From a checkpoint of a small class-conditioned spectrogram diffusion model: arch unet, activation silu.
Rows from block 7, named by matrix and row number. Rows with one number belong to one channel. Each number is 50 + 15 x the weight over its row's rms, rounded and kept within 0 to 99. All counts start at 0. After the name is the row's rms in percent of the matrix's.
# convs0: first 3x3 conv (model.decb.0.0.convs.0.weight, 96x192x3x3), inputs 56-63, a 3x3 kernel for each
# convs1: second 3x3 conv (model.decb.0.0.convs.1.weight, 96x96x3x3, transposed), outputs 56-63, a 3x3 kernel for each
convs0.4 096:16 01 15 07 00 05 19 00 16 67 35 40 73 44 44 63 49 46 33 25 76 37 34 68 50 34 49 43 40 51 50 52 65 29 53 57 74 73 33 80 69 33 68 59 47 53 52 49 50 64 64 49 42 49 48 45 68 61 54 41 60 61 54 61 51 48 60 61 46 70 72 55
convs0.5 101:57 53 54 52 47 48 55 49 48 54 58 48 50 51 47 55 48 40 56 66 59 44 34 28 49 59 52 43 44 50 46 36 33 62 61 72 48 45 56 54 45 56 51 45 50 15 15 05 71 66 67 47 52 50 35 25 32 30 43 53 65 55 43 39 51 51 69 57 48 62 67 65
convs0.6 092:52 57 60 44 36 35 39 31 42 49 35 47 45 34 53 40 36 61 68 78 60 48 56 52 50 51 46 50 48 52 45 61 53 58 51 38 41 56 53 51 55 58 65 60 69 30 29 38 15 05 24 41 51 49 64 50 50 49 38 45 61 64 54 46 59 63 53 56 56 62 45 40
convs0.7 094:50 54 55 52 47 48 50 52 51 43 48 38 60 55 61 56 62 52 76 70 55 55 44 36 41 52 55 56 53 59 43 41 53 45 59 69 49 46 50 39 39 57 53 49 53 34 36 29 23 22 34 52 58 66 57 39 23 66 68 53 72 64 55 63 61 69 50 50 49 31 53 64
convs0.8 111:53 42 45 45 24 34 46 26 34 54 48 55 56 53 64 50 55 59 40 00 06 32 00 01 27 00 16 31 70 83 32 56 78 53 45 64 43 41 26 42 35 12 41 39 11 43 60 64 50 71 76 56 64 60 64 37 36 44 25 25 29 34 46 54 59 47 36 70 75 38 54 56
convs0.9 095:53 47 47 45 41 42 42 46 50 46 49 50 38 49 45 38 45 54 39 37 46 60 59 57 64 77 53 86 95 83 65 55 55 22 00 20 49 47 58 43 45 53 45 60 66 49 47 50 78 82 52 65 65 61 27 32 40 70 53 52 52 61 54 48 39 49 23 05 22 43 25 33
convs0.10 093:61 11 25 45 02 14 54 01 17 54 30 41 69 33 50 73 30 46 51 41 36 57 71 49 53 53 58 68 40 50 60 61 55 73 65 61 35 41 29 46 37 31 47 54 45 25 34 53 54 58 72 53 56 56 51 39 50 64 40 46 52 35 42 56 54 55 58 52 44 53 49 35
convs0.11 085:56 33 46 34 38 60 35 32 40 48 52 49 55 45 40 44 56 50 41 57 50 49 18 57 51 34 83 26 30 57 40 65 76 37 32 41 54 67 43 64 89 50 50 60 37 63 54 49 29 38 68 36 39 99 51 57 75 46 47 61 53 43 31 39 43 39 54 40 44 46 36 41
convs0.12 101:50 51 60 45 52 53 48 58 66 37 42 66 35 46 49 42 49 57 81 56 48 50 35 64 65 58 88 51 67 81 31 55 60 15 23 38 61 78 76 52 64 75 34 43 53 53 46 66 42 39 44 45 32 46 73 62 44 55 30 35 48 47 51 53 47 39 61 47 41 64 60 54
convs0.13 096:42 43 37 42 74 48 47 75 57 49 42 41 56 59 51 56 59 53 37 49 25 67 74 56 50 53 35 72 84 79 62 65 57 55 75 65 56 67 57 57 64 50 48 42 39 74 79 72 28 46 31 54 43 64 62 64 73 50 57 68 56 52 47 92 99 86 62 60 63 45 40 46
convs0.14 116:52 54 49 54 57 51 52 47 47 55 52 51 56 46 47 54 56 47 48 47 52 63 61 61 67 46 26 42 51 51 45 57 61 74 34 00 52 50 57 44 49 60 57 55 46 55 57 57 75 68 60 32 31 34 59 63 63 52 44 64 43 48 55 39 37 36 38 36 24 57 63 57
convs0.15 091:33 16 00 40 06 00 48 19 00 54 66 31 54 70 27 46 62 19 58 59 48 49 55 58 44 44 47 44 39 36 58 51 38 64 60 56 43 28 44 50 40 52 56 35 54 68 64 49 53 47 43 71 54 47 48 33 42 57 53 47 52 42 67 61 59 39 42 40 30 45 47 38
convs0.16 094:21 50 49 33 50 59 52 65 54 47 53 49 44 37 20 47 49 49 44 64 38 60 91 41 54 77 28 31 60 75 23 52 49 54 64 39 69 70 75 69 66 53 48 52 60 65 60 43 60 61 66 53 62 45 37 66 51 56 65 49 55 39 22 38 41 70 14 29 27 75 55 81
convs0.17 091:75 64 59 81 66 66 74 63 58 51 71 81 44 69 82 50 65 86 74 63 37 69 50 55 76 43 52 65 39 43 56 48 37 53 51 47 46 48 38 46 48 55 58 62 57 59 75 66 52 45 62 44 42 53 41 49 35 48 44 62 58 46 44 34 40 46 49 56 79 40 50 68
convs0.18 104:58 56 54 56 54 43 55 49 48 49 54 51 42 54 49 50 50 52 45 45 40 44 52 56 59 58 59 63 59 56 40 36 42 38 39 54 55 52 54 48 41 51 40 41 53 38 35 35 05 07 14 69 64 64 49 38 34 44 58 58 48 45 38 66 63 67 44 56 65 52 41 17
convs0.19 098:56 47 45 52 40 47 50 51 60 50 44 51 57 51 57 46 48 54 60 48 65 25 55 54 34 53 65 33 43 38 47 51 58 50 60 57 59 48 32 63 58 45 53 63 62 34 32 45 37 50 48 46 50 46 55 64 69 30 47 73 40 33 33 38 43 60 48 60 59 51 58 44
convs0.20 095:32 50 37 31 70 46 36 81 60 64 48 52 62 48 47 59 49 51 68 74 77 40 61 41 58 60 47 51 72 36 57 54 18 42 42 25 44 42 46 22 21 48 48 53 59 57 49 45 64 48 31 85 46 47 48 57 45 19 59 87 42 70 91 66 64 72 92 85 88 68 57 59
convs0.21 099:54 48 53 57 51 45 61 60 55 53 66 45 49 68 49 48 62 47 50 54 44 52 73 56 30 51 37 64 64 55 76 52 45 62 51 36 47 44 60 43 40 47 39 33 47 55 56 62 50 54 53 54 59 60 58 29 35 54 55 62 48 43 38 53 66 61 52 65 56 26 35 47
convs0.22 106:51 58 44 43 44 36 48 51 50 38 30 45 47 53 50 47 64 58 53 71 71 49 77 52 36 32 43 52 00 38 48 32 53 48 67 58 69 58 58 36 45 50 27 58 51 50 61 56 61 68 50 49 49 28 60 26 51 38 19 49 51 30 34 50 34 34 78 66 52 56 54 47
convs0.23 112:45 52 52 54 71 48 48 50 51 71 34 27 74 37 40 68 37 30 78 91 71 57 45 34 33 56 41 47 37 33 90 83 70 35 34 33 68 64 84 48 44 58 36 39 53 47 43 40 55 57 54 30 27 35 60 46 38 49 37 25 71 72 56 26 21 12 81 71 71 57 55 46
convs0.24 087:51 56 55 45 61 51 49 56 54 40 46 48 45 50 47 55 55 53 45 39 42 48 53 59 49 47 49 56 53 51 49 54 60 54 53 67 61 52 38 57 50 44 63 43 43 50 53 56 71 71 78 47 58 66 78 56 24 33 49 81 50 44 40 22 25 25 58 53 46 53 46 46
convs0.25 091:35 61 53 37 61 56 35 60 57 83 53 55 53 70 42 64 45 56 48 54 57 44 30 46 40 36 44 45 70 76 61 66 60 48 66 59 47 24 21 46 12 33 46 32 40 31 44 58 24 34 43 53 52 64 37 44 55 77 58 55 46 39 44 37 35 37 32 43 46 22 27 33
convs0.26 097:55 66 59 55 65 56 56 62 60 54 50 37 57 59 51 55 58 42 44 49 36 65 62 60 46 46 49 51 48 46 67 64 64 76 72 73 35 41 47 29 43 54 53 59 57 60 68 66 38 36 39 20 23 27 70 67 54 66 32 27 63 51 51 49 48 33 58 51 40 44 41 30
convs0.27 103:44 78 50 38 62 45 62 90 50 37 43 49 37 43 53 53 55 43 39 63 73 67 69 43 40 62 68 59 60 61 73 72 65 47 37 37 55 79 86 51 70 69 64 64 59 49 49 57 64 71 73 44 31 61 74 70 57 53 48 27 68 47 14 54 40 33 57 44 38 33 11 17
convs0.28 093:23 42 29 37 48 57 62 74 83 47 43 49 55 39 53 58 43 57 62 38 73 30 55 51 47 51 68 46 62 63 70 74 78 42 62 39 67 69 59 96 89 67 90 85 58 41 41 52 32 62 40 42 92 77 31 91 73 22 83 57 24 61 55 43 55 50 45 39 51 34 51 69
convs0.29 102:57 47 50 57 46 51 54 54 52 53 44 41 55 44 58 51 57 46 39 43 19 42 52 50 73 66 55 60 44 50 70 59 71 64 50 38 44 47 25 70 60 62 51 44 41 32 27 36 43 46 46 38 41 50 56 44 34 37 22 35 50 45 56 55 47 33 33 48 49 48 47 39
convs0.30 100:39 47 51 01 29 35 10 38 59 19 61 71 00 34 71 03 44 64 53 33 49 17 50 53 30 66 67 47 70 70 49 67 69 32 53 53 54 61 61 42 45 49 60 40 65 56 50 52 47 40 32 59 46 24 48 55 58 44 70 64 56 50 62 50 48 59 54 58 61 62 56 58
convs0.31 107:37 47 59 35 52 63 43 48 56 49 56 43 57 62 42 60 57 41 51 38 48 51 42 69 35 44 68 49 60 70 31 63 78 51 58 71 56 31 12 60 20 00 57 24 07 50 54 60 55 64 60 48 65 64 31 47 59 32 50 78 43 47 44 34 47 56 34 53 60 42 50 71
convs0.32 097:56 48 55 62 49 54 64 56 60 50 57 34 65 59 31 62 64 33 55 43 55 55 61 71 37 63 57 45 46 47 57 55 43 65 73 71 49 59 64 55 60 72 51 54 49 34 47 46 46 63 62 44 51 49 38 32 52 33 45 57 40 37 53 56 33 27 51 39 30 44 32 47
convs0.33 113:44 28 21 56 40 21 59 46 30 46 59 51 36 53 58 51 51 59 34 53 69 43 49 49 26 40 26 50 21 12 59 42 40 64 65 52 38 38 59 66 47 76 46 46 65 52 64 54 39 37 45 45 34 25 45 66 20 46 49 31 44 72 48 78 88 63 84 80 55 68 59 51
convs0.34 109:49 59 69 39 57 49 50 56 49 61 61 50 66 57 44 62 56 39 53 51 42 56 46 40 47 42 30 38 46 34 41 33 24 45 39 46 51 60 59 43 52 54 36 54 59 54 55 58 57 49 42 36 36 28 68 49 47 51 47 69 43 52 56 61 57 50 46 48 44 54 51 47
convs0.35 090:52 70 59 57 52 64 37 59 51 00 00 00 00 00 06 00 03 00 24 47 40 47 66 61 36 57 44 41 78 75 56 57 69 64 72 73 41 39 42 51 48 56 37 47 62 52 32 41 54 43 43 52 33 41 36 31 73 43 39 46 45 48 64 69 58 55 34 48 46 49 43 50
convs0.36 119:51 59 62 51 69 62 48 61 61 50 50 57 49 46 72 42 52 66 46 44 43 67 49 56 53 50 58 54 45 47 58 53 46 49 39 43 60 50 61 74 75 65 62 70 58 52 47 47 56 49 46 26 35 35 80 64 64 85 58 37 51 42 25 55 64 62 48 50 55 39 45 43
convs0.37 103:39 55 65 42 53 69 38 48 63 48 66 69 49 53 68 42 46 67 51 56 54 61 70 62 70 68 56 74 72 73 70 71 74 46 51 74 62 57 60 57 48 74 54 49 48 21 25 33 69 64 49 56 44 48 27 24 62 35 44 51 45 52 71 58 60 67 44 44 47 37 32 30
convs0.38 079:65 46 46 55 36 43 44 37 45 45 49 58 38 52 56 46 53 60 65 70 76 49 60 51 74 66 49 34 42 30 49 57 43 40 58 41 56 57 59 52 48 48 50 49 55 63 51 52 67 70 53 62 59 54 39 33 34 28 29 28 60 59 47 32 41 61 38 20 43 86 56 68
convs0.39 098:43 12 13 57 36 26 65 44 43 28 36 53 34 51 46 38 51 45 64 51 60 56 45 44 48 33 37 31 40 42 51 53 54 23 37 52 52 37 51 28 26 28 21 25 31 56 57 51 63 62 44 55 48 41 40 44 46 39 51 47 45 71 47 55 51 50 44 40 46 54 26 28
convs0.40 104:40 52 62 36 47 60 41 43 57 52 56 42 59 61 42 57 58 45 54 43 50 30 42 55 45 33 46 36 71 99 42 57 74 47 61 75 51 28 00 54 17 00 57 25 04 57 66 57 62 65 50 52 54 53 35 37 58 30 30 14 39 39 53 29 45 68 26 61 74 29 47 66
convs0.41 084:28 54 58 18 50 52 16 55 59 40 52 56 27 35 43 38 43 45 44 40 42 41 38 55 73 70 54 46 48 60 42 46 56 36 11 43 46 43 47 42 30 21 50 40 60 55 52 45 57 55 62 63 66 59 48 52 54 40 47 49 39 46 39 39 55 61 35 25 51 54 39 42
convs0.42 100:72 56 61 60 58 67 60 59 62 57 44 34 49 52 42 50 41 42 52 60 60 43 48 47 67 58 64 42 21 53 50 41 69 58 44 50 48 44 37 43 38 26 63 52 33 39 50 56 50 54 76 39 58 63 59 55 32 70 52 62 62 51 53 51 51 36 48 39 36 26 36 32
convs0.43 090:68 35 09 79 35 20 74 34 01 59 49 48 60 39 44 57 29 47 67 65 45 48 55 41 54 50 42 58 69 72 55 80 94 82 76 77 39 51 43 50 62 51 33 56 45 66 60 64 36 31 51 24 40 46 55 60 53 56 62 68 49 65 57 53 36 46 56 53 32 58 47 41
convs0.44 107:54 46 52 52 39 43 53 55 50 35 43 41 39 21 45 51 56 43 55 93 66 61 68 31 51 59 41 78 81 69 68 72 71 46 41 39 37 34 46 44 46 60 52 40 64 58 72 58 44 69 45 33 32 21 59 58 78 68 62 60 47 66 54 57 53 33 50 36 32 00 09 13
convs0.45 110:43 42 37 58 53 49 53 48 43 44 45 42 39 51 55 40 54 49 37 65 54 57 61 38 61 45 31 44 63 51 12 37 46 52 56 41 54 32 54 44 38 71 43 57 82 54 54 51 46 39 44 25 23 14 51 55 54 52 64 52 21 53 68 54 35 25 70 51 39 49 44 39
convs0.46 099:41 56 64 39 58 62 44 52 54 54 50 47 61 58 46 63 55 39 45 32 40 50 34 26 39 33 25 44 54 42 47 57 35 48 55 61 58 44 04 43 20 00 44 20 00 48 56 57 45 57 57 50 52 48 49 25 41 28 36 45 34 42 49 50 49 56 51 37 65 48 31 42
convs0.47 102:25 55 55 09 29 26 17 31 41 23 38 70 00 34 68 24 36 62 33 21 58 37 23 57 45 38 46 49 63 72 32 43 66 35 50 59 46 48 34 62 43 44 58 39 48 40 47 54 50 44 37 55 57 44 67 74 71 60 44 65 43 39 57 50 73 57 59 72 68 62 76 47
convs0.48 090:44 57 55 51 57 54 50 58 57 47 56 52 50 57 52 45 44 41 44 46 56 39 22 45 48 39 64 57 58 65 61 55 48 11 20 36 60 57 59 62 60 47 64 40 41 47 53 56 23 29 31 32 46 57 33 37 47 37 53 48 28 48 70 62 66 63 38 39 38 50 54 51
convs0.49 095:21 48 88 31 47 76 26 47 79 21 15 73 14 09 31 33 21 51 53 75 45 52 51 34 46 56 46 44 79 64 37 65 69 36 68 63 28 54 61 15 27 77 28 43 58 45 38 38 51 44 54 51 58 54 40 53 53 46 46 50 43 44 52 54 32 49 57 36 49 46 34 51
convs0.50 095:37 39 36 05 22 33 17 25 36 45 42 55 37 50 56 41 57 52 33 34 31 34 51 55 43 67 43 46 41 55 40 23 61 44 36 67 49 64 68 51 58 44 48 44 36 52 50 47 63 60 48 72 71 48 41 31 24 74 57 29 62 41 42 30 51 62 18 36 49 41 74 63
convs1.4 095:34 59 33 37 55 42 46 74 67 66 82 60 62 58 47 46 35 29 43 38 56 61 55 75 62 58 69 51 49 53 45 35 41 43 31 31 58 45 41 29 30 39 46 50 64 19 47 57 60 75 75 30 53 29 63 43 56 71 45 54 82 52 51 50 78 71 66 72 68 47 54 61
convs1.5 087:51 52 51 47 49 51 65 62 64 35 38 37 48 49 57 25 28 27 51 50 41 28 29 29 15 13 11 54 53 56 39 39 39 41 41 46 77 69 86 54 51 53 47 45 53 58 53 58 37 45 39 38 42 38 51 48 56 83 74 77 91 84 89 67 49 65 44 31 06 64 61 95
convs1.6 098:47 52 73 25 27 56 54 45 65 39 23 14 70 57 73 33 27 46 53 45 48 45 41 45 62 45 52 34 47 51 31 48 46 46 62 68 37 52 59 41 51 61 36 51 49 53 73 66 35 42 58 24 58 46 42 54 42 54 61 49 35 54 60 36 40 55 18 32 65 52 53 90
convs1.7 093:30 27 24 32 26 27 12 08 14 46 45 43 43 51 56 34 44 44 62 61 68 58 52 52 34 32 36 59 54 59 80 76 75 77 71 66 74 62 61 55 48 44 29 26 30 43 46 42 43 53 49 49 46 44 25 30 29 16 27 17 27 30 15 42 42 47 78 51 15 59 56 50
convs1.8 123:60 48 51 55 41 53 75 78 42 57 57 41 17 39 67 66 28 57 50 44 44 51 48 29 41 60 55 57 42 37 65 54 50 30 52 57 60 63 65 43 46 64 60 21 46 33 26 52 52 74 56 59 51 50 53 54 62 59 48 38 47 32 40 69 35 37 66 44 19 35 66 84
convs1.9 101:47 51 55 46 29 24 49 40 40 47 28 71 66 77 63 54 73 74 40 46 43 51 81 63 55 66 53 53 44 56 50 44 42 48 58 41 59 54 64 37 02 38 57 39 31 72 80 58 38 33 14 33 62 48 48 47 42 33 43 53 51 75 57 51 65 44 29 36 46 42 53 57
convs1.10 115:53 48 70 31 29 54 40 23 46 59 32 63 41 25 52 70 39 54 40 53 46 35 62 50 31 63 54 57 55 53 66 59 41 54 55 35 35 40 41 34 45 41 50 61 50 53 14 56 53 16 57 56 33 76 62 60 49 83 70 68 65 56 46 50 77 48 58 90 44 47 77 27
convs1.11 088:73 98 81 78 99 99 60 78 73 51 30 66 61 58 81 57 58 64 50 52 44 74 79 48 48 38 39 43 34 70 47 39 63 63 56 65 53 43 48 80 54 60 53 51 56 45 47 60 25 20 45 24 23 40 42 31 53 31 17 49 39 46 51 45 63 57 23 56 47 38 48 51
convs1.12 101:65 61 57 51 70 41 58 49 41 48 44 10 67 60 64 33 63 69 48 50 38 59 39 49 47 21 44 47 43 58 54 52 66 49 47 66 62 50 68 57 42 52 43 25 41 34 45 28 60 63 37 39 38 29 43 44 59 27 30 35 29 43 41 33 42 75 11 49 60 43 69 54
convs1.13 098:48 34 33 42 54 45 38 45 39 48 39 49 48 40 43 63 54 41 59 74 66 51 61 50 51 60 55 55 61 60 38 40 41 43 41 39 42 45 54 44 50 48 60 60 60 50 39 35 54 21 53 46 37 41 60 59 54 50 61 51 60 68 50 35 18 20 51 70 56 45 70 70
convs1.14 092:00 03 00 48 47 53 42 51 58 64 58 49 19 36 23 31 39 26 20 24 16 38 39 41 28 30 30 64 62 59 51 47 49 45 41 48 40 52 59 31 33 30 67 36 45 48 52 53 27 25 27 47 68 47 48 51 52 31 41 44 67 63 70 52 63 72 50 31 00 39 66 42
convs1.15 087:42 54 51 54 47 50 62 56 49 64 44 42 52 50 46 50 46 42 19 72 36 27 65 39 48 58 41 15 53 58 34 65 61 25 53 51 56 34 48 56 45 45 58 36 56 50 67 45 63 86 31 56 88 32 54 36 62 52 43 63 41 53 65 26 53 33 47 74 37 64 67 62
convs1.16 102:36 24 33 75 75 49 77 67 35 42 63 60 57 72 58 70 66 53 81 61 58 72 57 64 67 54 48 64 58 53 52 62 57 41 55 55 48 59 45 56 67 64 43 54 51 32 00 39 22 35 47 17 33 51 44 55 48 50 56 54 15 41 48 57 67 38 58 58 36 47 42 34
convs1.17 089:55 36 39 44 46 41 40 49 49 30 71 47 52 62 50 42 45 46 70 59 28 73 58 39 78 36 36 62 71 55 53 83 54 46 71 30 60 55 43 58 48 37 69 60 30 50 48 55 47 64 43 57 44 52 19 39 77 14 47 66 26 58 66 51 45 44 58 40 51 44 58 59
convs1.18 091:17 28 39 35 37 43 40 47 53 44 51 27 52 52 44 58 50 36 31 30 41 48 50 55 69 76 81 42 43 43 76 78 78 51 49 48 71 82 80 71 64 52 27 33 31 40 40 43 38 46 39 40 46 41 69 75 74 37 50 52 26 32 26 23 70 44 32 53 17 32 60 45
convs1.19 101:47 35 50 53 42 72 40 30 47 58 46 43 40 28 38 40 55 39 69 37 74 42 13 44 58 49 76 58 56 65 37 30 24 49 46 53 71 50 63 49 31 52 43 51 09 51 53 33 36 44 21 47 52 76 50 67 69 52 65 67 64 49 49 44 26 34 48 43 73 39 32 46
convs1.20 088:54 47 46 68 70 68 63 77 70 31 40 53 28 25 39 57 59 49 54 48 47 67 46 65 57 34 55 60 59 51 57 51 62 70 48 56 65 57 61 60 45 48 70 43 56 37 65 67 32 34 40 28 45 43 50 54 47 70 75 50 54 51 32 40 39 56 42 80 78 45 52 52
convs1.21 106:54 85 77 47 69 61 52 63 41 41 36 37 54 54 44 55 38 28 35 26 53 55 48 52 50 51 48 37 37 71 48 44 60 47 48 69 61 55 56 53 47 39 65 46 60 39 14 61 40 28 50 46 80 64 40 53 45 27 45 42 41 60 67 43 66 55 46 69 49 48 49 58
convs1.22 110:57 66 87 43 63 65 33 51 67 65 69 44 52 48 48 63 81 36 60 45 53 64 53 50 39 66 54 47 50 52 59 73 58 56 59 52 38 66 59 49 43 64 35 38 70 44 58 56 42 38 32 44 52 46 50 42 63 37 43 69 53 50 83 53 50 55 63 42 45 39 18 43
convs1.23 121:50 67 51 52 68 60 29 36 37 39 50 67 37 55 67 51 64 55 61 60 65 45 41 47 63 55 71 72 69 75 32 32 27 67 63 63 39 27 32 72 53 47 65 50 30 65 73 60 44 69 34 42 36 20 46 42 41 66 62 58 51 49 40 56 81 51 51 49 54 50 58 46
convs1.24 079:42 40 45 39 43 49 74 68 83 32 45 35 53 60 50 52 57 48 42 41 52 82 82 99 67 60 70 29 23 25 00 01 00 99 99 99 65 60 59 53 42 37 61 56 43 53 54 48 39 50 51 60 70 74 55 62 48 99 98 90 61 64 46 60 54 52 42 51 57 68 78 43
convs1.25 096:38 65 65 19 59 41 43 46 47 55 53 64 77 58 57 49 68 62 40 59 49 48 49 50 64 72 45 57 66 50 61 60 56 52 62 45 40 36 33 61 36 41 53 29 40 80 33 56 43 43 28 71 45 61 64 49 49 55 51 49 44 41 47 55 64 62 63 64 58 36 44 29
convs1.26 096:43 39 48 56 49 63 29 28 35 48 76 75 22 38 30 52 51 53 42 43 42 54 58 49 64 74 61 75 70 59 42 43 40 57 57 56 26 35 34 50 53 53 53 62 65 86 65 77 42 22 42 39 34 37 51 36 39 52 39 43 63 50 56 48 45 47 57 60 57 58 40 31
convs1.27 108:49 48 53 56 56 54 54 64 60 29 50 54 24 52 53 43 44 69 45 61 48 41 63 53 33 48 36 65 65 53 55 57 43 53 48 49 47 29 33 43 62 49 38 62 57 38 63 37 12 25 00 18 11 24 43 46 46 74 74 71 53 58 50 43 29 51 60 37 51 41 14 56
convs1.28 106:50 50 71 46 61 81 44 49 71 56 73 59 69 75 66 55 66 43 52 60 61 32 55 58 37 53 51 65 37 37 49 37 35 52 38 39 49 64 46 48 59 50 55 60 56 58 69 56 35 64 54 35 51 43 44 14 26 44 12 23 49 20 32 32 21 52 37 14 43 44 27 62
convs1.29 088:48 40 40 58 47 51 65 76 69 26 35 36 50 56 63 36 57 57 27 42 44 53 66 72 57 71 72 61 62 53 61 67 69 54 57 50 59 60 62 49 52 43 14 18 11 56 50 58 48 35 49 41 54 50 67 62 61 25 22 11 62 30 30 60 56 70 22 18 34 51 14 46
convs1.30 102:48 62 61 55 69 51 49 55 34 46 40 42 57 63 38 45 50 41 53 26 61 45 14 77 49 22 65 62 40 58 48 31 42 70 41 60 37 60 26 34 53 46 25 46 52 58 67 50 47 67 41 19 63 51 63 48 27 68 55 34 61 54 44 44 56 63 27 43 37 30 59 55
convs1.31 114:71 58 50 65 55 59 46 44 33 51 50 33 37 36 37 59 40 46 50 40 33 31 48 66 54 45 46 40 50 71 81 58 37 52 64 66 36 00 01 42 00 00 41 48 62 55 53 57 47 28 16 33 55 65 61 71 53 46 61 49 46 52 60 55 52 43 42 00 01 37 47 53
convs1.32 100:40 23 53 36 00 41 54 13 55 44 32 32 46 44 36 23 62 20 29 71 51 40 73 42 50 79 52 49 51 33 61 54 55 69 40 57 80 52 57 75 56 54 57 27 45 75 27 63 79 17 79 83 35 63 50 41 53 57 45 49 49 44 53 29 72 41 48 78 39 43 59 50
convs1.33 098:52 54 45 56 61 33 70 77 47 63 84 71 62 62 35 47 60 26 54 47 83 47 40 49 57 58 68 74 55 56 48 41 25 69 51 43 50 42 10 63 43 49 23 09 44 43 62 63 45 36 48 39 64 52 34 26 41 43 30 59 41 15 46 52 65 46 50 62 45 56 43 32
convs1.34 111:49 45 52 40 45 49 27 41 60 76 48 41 66 36 42 72 00 51 50 42 46 63 51 61 54 43 53 62 66 51 56 53 41 53 46 23 51 68 57 35 53 42 56 71 66 57 64 53 50 49 34 58 52 40 51 49 53 64 47 55 56 34 50 42 84 40 40 70 46 40 48 85
convs1.35 096:41 45 51 55 62 84 34 52 63 60 56 79 53 39 54 40 41 53 52 56 43 44 57 55 46 57 45 52 60 58 29 47 51 33 38 48 34 38 55 26 27 33 27 38 49 40 57 41 85 48 71 48 54 63 42 45 39 31 46 57 38 48 45 63 44 45 32 54 68 51 57 63
convs1.36 112:49 60 45 59 67 59 52 62 54 38 23 26 58 39 40 72 61 58 34 42 41 35 43 46 48 56 58 52 53 53 56 54 54 43 44 46 63 47 46 72 64 72 38 33 42 35 39 38 29 34 30 32 44 32 53 44 42 59 49 49 51 37 40 69 26 36 72 32 42 65 51 47
convs1.37 114:49 44 33 40 37 33 52 54 53 80 51 57 41 27 56 39 24 63 55 46 52 74 54 60 74 43 49 36 43 39 74 84 84 41 59 57 59 47 53 49 40 37 68 57 56 36 46 66 39 41 65 47 52 57 39 67 42 16 38 24 28 58 38 65 39 45 52 61 63 50 79 67
convs1.38 099:35 55 59 51 59 49 47 68 71 29 48 46 49 48 35 48 70 78 37 32 51 18 37 28 22 24 39 47 45 51 43 19 23 56 52 41 47 58 47 58 71 51 47 59 49 48 38 20 52 25 41 39 38 62 66 66 51 57 36 53 62 45 44 44 47 62 50 63 40 46 54 40
convs1.39 095:67 68 68 71 81 48 51 35 44 67 77 46 61 79 39 49 51 65 55 61 44 49 65 41 36 37 21 51 49 67 47 56 66 34 54 60 49 54 58 59 41 57 73 50 51 33 44 16 56 24 23 71 62 74 37 23 60 30 21 59 57 64 82 52 48 43 53 68 44 34 64 39
convs1.40 125:55 50 53 55 50 44 55 48 47 49 53 51 38 45 44 40 47 45 46 44 46 66 44 39 65 46 34 61 46 40 06 46 84 59 38 22 50 77 58 56 99 82 52 43 31 53 52 50 46 72 62 67 29 21 47 49 33 69 59 48 46 49 36 66 56 45 36 34 38 63 36 42
convs1.41 103:64 56 72 62 45 86 56 49 65 53 60 52 55 36 47 57 36 64 58 55 61 43 55 57 36 58 62 61 64 63 34 45 56 47 56 67 45 73 77 44 51 73 32 44 66 38 53 55 61 64 54 44 46 45 57 52 42 31 47 35 44 51 51 26 68 32 26 73 63 35 58 47
convs1.42 093:69 57 72 50 54 60 58 43 62 44 59 52 39 71 60 38 70 38 51 30 42 60 57 69 57 43 55 63 52 45 52 45 36 78 60 63 30 49 48 49 48 62 50 53 65 44 65 54 22 39 31 00 60 31 76 87 55 78 80 58 58 61 20 71 46 55 56 27 55 61 29 61
convs1.43 087:42 54 47 41 48 42 43 46 38 65 87 65 57 76 60 51 62 60 64 33 50 52 20 47 38 19 57 51 63 62 50 67 40 57 69 43 41 25 35 26 28 45 42 40 50 77 41 47 63 74 51 55 64 57 53 76 68 70 80 67 63 76 55 59 51 53 52 48 70 51 66 73
convs1.44 098:45 62 37 46 70 39 39 44 42 48 37 34 39 39 42 54 56 44 48 49 48 47 47 45 28 24 41 61 48 56 46 36 37 59 59 51 55 46 56 63 63 78 57 64 72 24 40 33 28 44 50 40 32 37 57 37 30 53 35 35 60 55 45 60 64 21 38 64 44 49 55 45
convs1.45 109:62 81 59 62 63 57 57 59 75 72 39 65 43 53 70 51 45 46 37 58 38 62 70 49 46 62 38 55 63 46 62 62 44 47 53 44 32 44 51 38 45 64 41 32 64 65 38 50 42 73 47 33 49 33 39 41 42 47 53 56 63 60 62 71 30 60 59 16 51 68 56 47
convs1.46 117:45 57 58 24 29 41 36 42 55 80 82 54 70 67 31 51 54 46 36 62 72 57 36 28 53 44 44 31 56 58 73 54 39 53 46 49 48 72 59 22 47 52 50 41 49 40 11 60 52 64 73 60 47 59 35 32 58 61 72 69 58 67 61 76 71 70 56 33 34 36 62 47
convs1.47 100:33 85 40 58 71 57 51 70 37 51 54 59 59 51 72 48 36 58 53 60 30 33 60 38 44 71 37 56 68 40 63 64 69 50 55 55 27 50 29 26 44 23 41 65 49 44 51 49 77 40 40 60 44 49 61 29 43 88 38 61 70 40 68 61 22 43 54 23 77 66 44 62
convs1.48 084:36 33 45 32 22 35 66 54 79 32 41 41 39 36 40 43 65 46 30 27 43 84 72 85 58 44 66 00 00 00 41 40 43 45 40 43 69 45 42 45 33 26 69 68 57 30 36 37 48 47 72 32 40 28 62 65 52 73 79 69 35 40 12 52 53 51 38 55 35 55 62 58
convs1.49 087:48 53 36 49 49 36 39 56 47 34 24 11 78 74 59 69 65 63 65 39 53 63 44 59 46 34 64 57 54 56 57 55 55 62 63 58 26 56 47 41 51 45 65 69 52 75 59 80 50 56 75 62 48 60 27 72 60 26 59 45 35 61 46 51 60 42 38 38 35 49 55 45
convs1.50 105:59 43 62 47 40 46 53 45 52 67 51 52 51 26 43 58 50 53 41 55 43 62 58 49 46 67 52 49 62 54 37 57 59 54 63 64 50 53 67 46 52 64 53 31 43 76 36 52 76 45 56 83 48 53 50 50 53 51 56 57 51 50 60 46 62 37 59 53 42 50 39 56